{"model": "audio frame classifier", "train_examples": 26041, "n_mels": 80, "input": "log_mel", "output_stride": 2, "activation": "reglu", "head_dim": 32, "inner_norm": false, "experts_per_token": 1, "shared_expert": true, "positions": "learned", "lr": 0.0018, "momentum": 0.95, "warmup_steps": 250}
Rows from block 6 of a small audio frame classifier, named by matrix and row number. Rows with one number belong to one neuron. Each number is 128 + 32 x the weight over its row's rms, rounded and kept within 0 to 255. All counts start at 0.
After each neuron's rows are labels from the 100 clips, of 14976, where the neuron reaches its largest size: "strongest on" is what is common among them; "peak on" is the class under the peak. Only what is clearly more common there than usual is listed. The data: synthesised sound scenes: up to three everyday sounds over a background. In brackets: how many of the 100.
# gate: first MLP gate (model.blocks.6.ff1.gate.weight, 512x192), inputs 0-27
# fc1: first MLP up (model.blocks.6.ff1.fc1.weight, 512x192), inputs 0-27
# fc2: first MLP down (model.blocks.6.ff1.fc2.weight, 192x512, transposed), outputs 0-27

gate.213 [123 162 114 153 152 138 137 152 159 130 106 198 124 145 182 133 119 142 172 148 113 162 117 127 131  88 135 116]
fc1.213 [159 121  98 113 101  80 114 110  73 155 126  97 110 105  51 109 162 128 131 162 113  84 111  95 156 181 137 178]
fc2.213 [157 143 137 120 131 150 123  80 159 135 116 133 130  89 122 109 101 155 140 108 125 116 121 170  93 147 113  87]
strongest on: laughter (99); first sound: laughter (57)
peak on: laughter (99)

gate.461 [ 96 180 184 145 141  68 170 136 102 155 138  78 152 135 146  37 154 135 149 149 131  97 103 111 134 112 168 124]
fc1.461 [148 158  86 158 105 134 168 142  88 122 109 139 119 116 159 160 118 104  94 180 146 111 156 115 108 114  89  89]
fc2.461 [102 162 110  81 136  64 159 173 118 136 191  93 131 158 158 136 159  95 103 117 169 142 134 143  86 113 130 118]
strongest on: laughter (49); howling (33); first sound: laughter (28)
peak on: laughter (48); howling (29)

gate.496 [ 82 131 102 132 127 174 126 161 175 105 189 109  86  86 130 105  99 108 141 161 171 172 125 139 109 122 154 139]
fc1.496 [131 107 149 150 154 100 118  89 147 117  92  89  79 193 117 146 126 144 167  76 168 107 132 142 122 113 115 151]
fc2.496 [110 163 120 160 129 133 211 123 103 200 159 145 157 140 161 122  72 142 112 184 117 133 159 144  88  92 122  89]
strongest on: snoring (43); whoosh (28); first sound: snoring (28)
peak on: snoring (40); whoosh (27)

gate.68 [109  84 159 178  76 104 152 153 117 150  93 147 118 100 143 115 169  89 133 167 114 126 121  85 194 121 128 114]
fc1.68 [177 153 163  92 132 114 113 131 125 114 164 121 158  80  97 130 219  95 168 116 184 131 170 111  73 144 106 191]
fc2.68 [151  81  61 143  98 165 133 180 189 114  94 165 102 144 131 138 116 101 111 151 144 119 147  99 134 145 181 122]
strongest on: laughter (38)
peak on: laughter (34)

gate.341 [130 108  82 161 127 126 107 133 119 147 176 125 132  90 126 151 175 147 131 148  89 171  87  83 123 154 165  80]
fc1.341 [169 205 136 149 112 185 104 134 132 119 119 110 123 121 144  98 198 100 137 169 124  81  80 135 160  99 128 145]
fc2.341 [119 128 102 117 119 168 147 187 119 117 105 132 147 128 128 112  50 128 147  51  98 189 174 107 104 126 122 175]
strongest on: snoring (37); engine (25)
peak on: snoring (35)

gate.242 [ 99 113 138 170 112 122 151 181 102 171 130 157 121 131 133 150 141  82 176 117 178 161 131 148 135 104 104  98]
fc1.242 [125 132 109 189 134 147 156 157  82  68  80 107 135 123  97  95  78 129 126 105 118 141 127 142 145  59  96 117]
fc2.242 [136 149 109 121 154 118 101 148 146 126 143 137 138 157 118 100 159  93 131 103 137  72 136  96  80 127 116 104]
strongest on: laughter (36); fly buzzing (28)
peak on: laughter (35); fly buzzing (25)

gate.333 [ 96 106 102 147 126 104 119 120 125 134 161 172 111 178 143 195  73  57  59  91  76 114 165 125  75 191 123 120]
fc1.333 [133 177 212 106 103 139  86 117 102 107 122 171 133 144 121 174 123  69 147 136 170 101 106 123 145 119 118 131]
fc2.333 [125 113  81  62 152  82 128 132 150 155 178 102 156 130 133  97 138 114  99 169 154 120 143  95 130  86 136 166]
strongest on: melody (67); first sound: melody (38); siren (31)
peak on: melody (67); siren (28)

gate.475 [128 139 103 193 103 176 161  87 165  95  60 114  74 141 144  97 135 131 127  81 126 134 165 116 129 110 161 144]
fc1.475 [104  89 101 117 172 125 131 148  91 183  81 150 148 127  89 164  96 172 105  70 117 112 122  72 153 169 180 153]
fc2.475 [184 130 135 169 126 151 135  55 173 129  37 108 123 138 109 159 124  93 140 177 109 167 162 124 153 165  88 143]
strongest on: thunder (47); first sound: thunder (28)
peak on: thunder (46)

gate.188 [109 172  62 128 161 117 132 174 137 188  72 100 126 165 110 125 141 157 123 206 138 126  69 200 135 145  92 162]
fc1.188 [154 131 144 128  87 141  66  79 100 208 121 141  82  94 129  92 129  49 184 146 165 133 144  92  71 124 106 105]
fc2.188 [118 171 110  78 134 139 144 104 193 152 113 125 167  99 100  99 152 107 136 164 124 134 131 188 128 156 110 113]
strongest on: laughter (48); background: none (46); first sound: laughter (26)
peak on: laughter (47)

gate.113 [ 82  92 126 189 109  72  99 144 157 117 117 172 102 123 105 139 195 147 122 191 107 119 204 112 157 159 143 139]
fc1.113 [115  85 131 115 144 173  98 180 165 141  96 139 158 132 154 173 100  82 165 147 145 139 149 118 125 162 183 134]
fc2.113 [102 114 123 215 118 135 116  74 118  90 197 126  99  76 173  92 111 166  81 144 112 114 154 130 111 119 106  96]
strongest on: siren (42)
peak on: siren (41)

gate.81 [100 126  84 173 201 148 168 179 141 153  74 137 165 142 113 100 139 106  82  61 136 108  69 181 160 136 121 121]
fc1.81 [139 137 137 194  45 134 129 103 119  75  97 146 169 164 113 179 112 128 156 201 102 107 162 133 135  77 124 120]
fc2.81 [ 97 148 115  83 175 134 149  87 127 107 125 134  75 111 135 151 105 109  65 166 162  89  72 142 115 145 147 156]
strongest on: doorbell (96); first sound: doorbell (54)
peak on: doorbell (96)

gate.284 [162 138 135 104 136 144 129 111 156  87 180 119 121 136 129 122  69 112  87 163 130 124 151  60 126 108 141  94]
fc1.284 [ 94 107 126 107 124 121  63 146 156 127 117 146  91 130 160 137 153 134 119 137 149 147 127 111  91  82 139  80]
fc2.284 [165 123 145 107 102  96 165 110  82 122 139 150 100 159 148  86  95 119  88 128 155  66 144 175 108 150  99 173]
strongest on: melody (76); first sound: melody (29)
peak on: melody (73)

gate.102 [ 90 138 165 154 117 110 125 113 141  81  48  97 123 206 137 159 125  95 165 116 158 141 153 135 187 139 128 139]
fc1.102 [ 48  88 114 107 171 123 130 199  80 112 168 137 117 112 119 121 155  71 147 142 156 129 108 131 136 122 133 142]
fc2.102 [186 162 205 145 183  31 162 147 131 119 146 115 150 181 111 125 149 142 131 173 130  76 165 120 112 169 106 113]
strongest on: siren (56); phone ringing (44); first sound: siren (30)
peak on: siren (55); phone ringing (41)

gate.65 [159 128 127 133 122 108 119  82 165  81 154  88 143 162 179 155 116 116 108  83 174 114 148 134 119 101 137 152]
fc1.65 [ 79 155 129 128 202 145 185 160 125 133 202 116 151 140 167 166 151 141 138  99 149 114  95 109  82 150  82 103]
fc2.65 [125 132 184 150 148  77 181 179  95 176 101  75 153  70 141 117 115 126 119 161  93 144 135 124  94 133 151 127]
strongest on: doorbell (29); stream (26)
peak on: doorbell (27)

gate.442 [169 115  74 103 136 164 109 171 162 146 126 121 131  97  87  96  85 160  88 115 172 139 104 162 147 151  93 129]
fc1.442 [143 162 110 119 137 143 137  56 116 187 109 162 104 137 165 176  79 128 130 118 117 142 171 100 133 190  96  98]
fc2.442 [170  80 134 183 127 101 166 126 121  66 149 195 115 147  67 113 124  85 121 102 105 127 188 159 106 206  81 121]
strongest on: hammering (91); first sound: hammering (41)
peak on: hammering (85)

gate.393 [128 149 188 156 167 155 144 133  86 124 140 145 110 132 114 106 143 127  94 148 126 129 184 126  79 120 141 113]
fc1.393 [112 142 142 144 116 122  45 184 141 113 161 131 121 139 113 179  74 123 177 141 126 117  91 141 174 111 123 116]
fc2.393 [147 178 149  82  76 127 111 146 219 151  85 116 130 122 130  75 109 110 137  88 150 113 158 147  70 147 144 119]
strongest on: laughter (44)
peak on: laughter (40)

gate.427 [140 149 126 123 103 175 123 135 102 125 118 109 120 126  96 136 157 132 133 146 135 193  85  99 113 147 154 125]
fc1.427 [ 97 137 150 127 142 151 110 100 115  61  94 110 104  74 104 163 110 168 115 116 160  64 136 107  81 143 177 108]
fc2.427 [114  95  80 156 129  79 100 148  92 146 168  89 100 172 102 102 135 107 119 104 133 202 180 104 109 110 152 149]
strongest on: snoring (33)
peak on: snoring (33)

gate.123 [164 131 119  96 113  97  92 119 141  68 128 187 143 137 137 182 104 121 159 179 179 159 160 156 119 134 141  88]
fc1.123 [144 133 108  96 147  85 166 144 106 139 171 182  76 153 144 164 165 155  89 140 112  99 110 130 122  82 136 155]
fc2.123 [156  92 103 190  20  87 125 148 177  93 104 136 132  77 147 146 168 135 112 127 148 155 153 117 189 164 122 110]
strongest on: hammering (53); first sound: hammering (28)
peak on: hammering (50)

gate.448 [172 117 116 194 102 114 149  79 174 139  77 208 167 144  95  81  98  97  96 142 146 194 103 159 118 119 115 129]
fc1.448 [125 183 137 183 147 135  85 111 104 171 108 170 177 158 143 175 127 148 131 130 137 158 139 126 169 125  77 124]
fc2.448 [172 139 113 140 181  76 171 108 192  79  71 124 109  99 164 142 130  96 182 130 133 140 110 124 112 119 198 194]
strongest on: thunder (41); beeping (25)
peak on: thunder (37)

gate.381 [109 117 109 144 191 121 101 156 113 156  96 148 190 141 176 130 174  89  82 130 119  56  70  83 181 143 170  89]
fc1.381 [166 116 173 133 142  93 122 146 133 177 174  92 122 113  94 109  83 102 124  89 188  21 158 137 110 159 138 127]
fc2.381 [148 105 146 115 128 135 142 133 202  97 110 136 158 163 200 110 150 113 127 109 117 127 139 195 112  93  93 157]
strongest on: laughter (55); speech (35); first sound: laughter (25)
peak on: laughter (52); speech (33)

gate.89 [143 179 130 162 160 119 136 113 136 143  90 149 138 164 136 151  78 148  97  84 119 122 164 106 124  73 110 128]
fc1.89 [ 80 155 124 187 167 112 150 135 174  56 111  95 125 118 127 148 131  64 120 143  81  87 129  78 108 158 124 162]
fc2.89 [112 117 134 135 131 143  99  77 139 123 125  92 115 108 135 141  80 152 115 114 163 136 142 122 124 179 111 132]
strongest on: thunder (66); first sound: thunder (36)
peak on: thunder (66)

gate.339 [ 99 109 125  83 105 114 205 138 167  57 112 123 140 122 125 104 103  95 103 100 137 131 153 164 171 100 118 142]
fc1.339 [119 112 100 111 121 111 160 172 108 125  60 130 119 142 138  98 119 135 159  76 132 186  96 125 132 130 141 138]
fc2.339 [ 90 128 165 124 133  75 149 134 179 152 111  66  53 150 101 144 129 110 143 113  91 205 131 122  70  62 126 116]
strongest on: hammering (61); coin spinning (33); first sound: hammering (31)
peak on: hammering (60); coin spinning (31)

gate.86 [156 183  61 125 167 102 140 114 201 182 106  85 138 142 130 113 152 109  98 184 150  91 123  85 128 199 114  82]
fc1.86 [136 103  86 204 140 149 180 185 189 159 135 124 147  98 131 160 129 141  66 131  64 121  93 108 127 141 102 146]
fc2.86 [151  72 152 113  90 153 114 168 115 182 133 173 152 200 125 129 158 122 150 143 148 108 127 144 174  97 131 133]
strongest on: hammering (39); first sound: hammering (29)
peak on: hammering (29)

gate.276 [191  73 121  91 144 195 182 194 120 104 114 153 155 156 171  91 136  83 107 190  73  57  91 110 103 114 133 136]
fc1.276 [ 99 156 145  98  94 145 136 173 149 162 176 137 170  99 167  74  91 142 132  95 106 139 122 134  78  96 175 178]
fc2.276 [155 113 218 109  85 107 127 122 152 145 177  95  90 159  99 177 161 113  84  73  74  98 123  64 120 153 104 125]
strongest on: hammering (42); first sound: hammering (28)
peak on: hammering (41)